Weights of a small model that answers yes/no questions on an image's attributes.
Model: encoder activation relu, encoder widths [256, 448], fusion encoder width 256, fusion encoder layers 8, fusion encoder activation swiglu.
Training: muon at rate 0.015, batches of 384.
Data: trained on simulated fluorescence microscopy of cells, 195000 training examples, 11.4 epochs.
Rows from block 4 of the image encoder of a small model that answers yes/no questions on an image's attributes, named by matrix and row number. Rows with one number belong to one channel. Each number is 500 + 40 x the weight over its row's rms, rounded and kept within 0 to 999. All counts start at 0. Numbers have three digits each.
After each channel's rows are labels from the 100 images, of 14848, where the channel reaches its highest value: "strongest on" is what is common among them; "patch colour" is the nearest of a few named colours to the mean colour under the peak. Only what is clearly more common there than usual is listed. The data: simulated fluorescence microscopy of cells.
# convs1: 3x3 conv, stride 2 (encoder.blocks.4.convs.1.weight, 112x112x3x3, each kernel summed), inputs 56-111
# convs2: expand pointwise conv (encoder.blocks.4.convs.2.weight, 448x112x1x1, transposed), outputs 56-111

convs1.63:476466534476491518453506491487441525486536498525542567463476510482519496476390546513522466517511498553475419435478457462579494485453544453409535507544542435511535439451
convs2.63:443472474470490486607405537428498507510478487530556477478503512468563503480478454526490527496463572576533532503480510506533453511530436474492525483462543510549482510484
strongest on: fibres
patch colour: brown

convs1.43:488483519565461516514497456489498477447491525518524490464451439448480471419471428483410465558501490542487454499563509471469528488457484525466511497480513483518512442512
convs2.43:480522557550527473550498559449445500516471495504529499528553514528468393516535505522562518529521434465501467490479496452494501545467516509428585472465489560559537516523
strongest on: fibres
patch colour: green

convs1.7:444473580544519569495470531488489499538504533588453543435413515517551556515524552538499489584500496444506567505547521478496504483507543553568543576500544460546489545490
convs2.7:508503475491587527559563557349491527539478542458505504467544514502527486514523541541454557456457398491474505456522610556497509474481545545467475505385502485483468507495
strongest on: ring around the nucleus; few cells; cells: one or two
patch colour: brown

convs1.68:506515570505503532536513596483558482499483475556452559420515508525532475556515527553525504489562466493481469464499496462497483451541552543588463496487550477449522422479
convs2.68:498548493492554439597600565457478450532483539511471525450509528534445513554565446532486463499539469430471512480523508526517583453494483483464486541446512498468524502486
strongest on: ring around the nucleus; few cells; cells: one or two
patch colour: purple

convs1.85:518507507447438526494493444497429452424503494586501579463448538529560553447525564493466485529547495497446528427514465467520453499439476489590465507483596462493469523422
convs2.85:603537521464435481439459525521459529488480532518506473530446430478467485492437463494456489485464423533490496554478457547516461519509452460439498469462545489545483501503
strongest on: fibres; membrane rim; out of focus
patch colour: brown; blue

convs1.72:538521495547463524533502480465530484478488550538494526524475479560538525472409534478506503507531528541480490501572529475509479544462459534493547512462530616527522531519
convs2.72:467546460501495504496534539508415552497481509551524577515510489469523548507409542476504496505445515564465430451528466547443503501572518498462486512476458511565444535511
strongest on: ring around the nucleus; few cells; cells: one or two; yellow stain
patch colour: brown

convs1.45:475498546460536540499479502554539586495432462570534518462504525473449597555479502455578475455489452518521520556524481526369479411516565525534467503462475438535497456514
convs2.45:487544504472541497444441494464440520590456408471457520472491505505545490469433538514517493506486584568555485530477490449501473489581519510477531480436471510530546458531
strongest on: ring around the nucleus; few cells; cells: one or two; yellow stain
patch colour: brown; green

convs1.100:475464514511525502473493481524553511465533476485505503474500527476447483473483518537537507484473576552504480479516452572475513483539482481443449506577518487550544489536
convs2.100:498528476516475547488454543480590527503497412580520535535502564570497439476511480454459450498478423370477538535475488475453532463513423526425546479489486511565487434475
strongest on: ring around the nucleus
patch colour: brown; green

convs1.69:472536462506489505507490523543531467465468510460456501488465515533505531503457433483479480557564502495454474458508482458453528496484419519512480471488414508470471548499
convs2.69:512539508516439439479417551466509506429522557554505540500468489477529548477539465502486459491496441451495446434586451530431457453452553490526509506439543531532512486524
strongest on: ring around the nucleus
patch colour: brown; green

convs1.59:447501504462496490501472550531499462545453480446558505519559477502492529529417519478456539477471509527474451475526558469520441480505455514527508469507487425483446430458
convs2.59:469575487499464499495512497394498492506449494560496448459498472474501489522460452472506470549580513425469489572568423484503476458479463554445484581467538558468482461468
strongest on: ring around the nucleus; few cells; cells: one or two
patch colour: brown

convs1.0:484468415488515462483489490555460504515528529519485480495436467504456496445542574454522497627439532525487461517483499484437476474539589491509510596497583476495510549467
convs2.0:536533502488497466521469420488519534530449591465462459515383487539506439501396563486496468441522551518579493498501525523449547461540532469409490488490460475478431462506
strongest on: fibres
patch colour: brown

convs1.21:448520513443480503563489512460460553507505563583569507468454405504504454518517555515520490532488476485466480448507489491505506472505536481564497519518511473475429488391
convs2.21:566575568484506477494504590496543502521554484429491496531444507520511482561422536448513516518494520681484490465514534500519466483490495501467466486453546454524487483471
strongest on: fibres
patch colour: brown

convs1.10:507447400504490516486491470533495496449524488430438519468442570558556576431508557435457456560532475503512497563518503480504490543471443520501462563458491525502493514510
convs2.10:430518541494504493536574458560505469520452435484481494473444492486480436504455409569502526498484449513520481473474566447504504488389458517504574483442481498577553508470
strongest on: fibres
patch colour: purple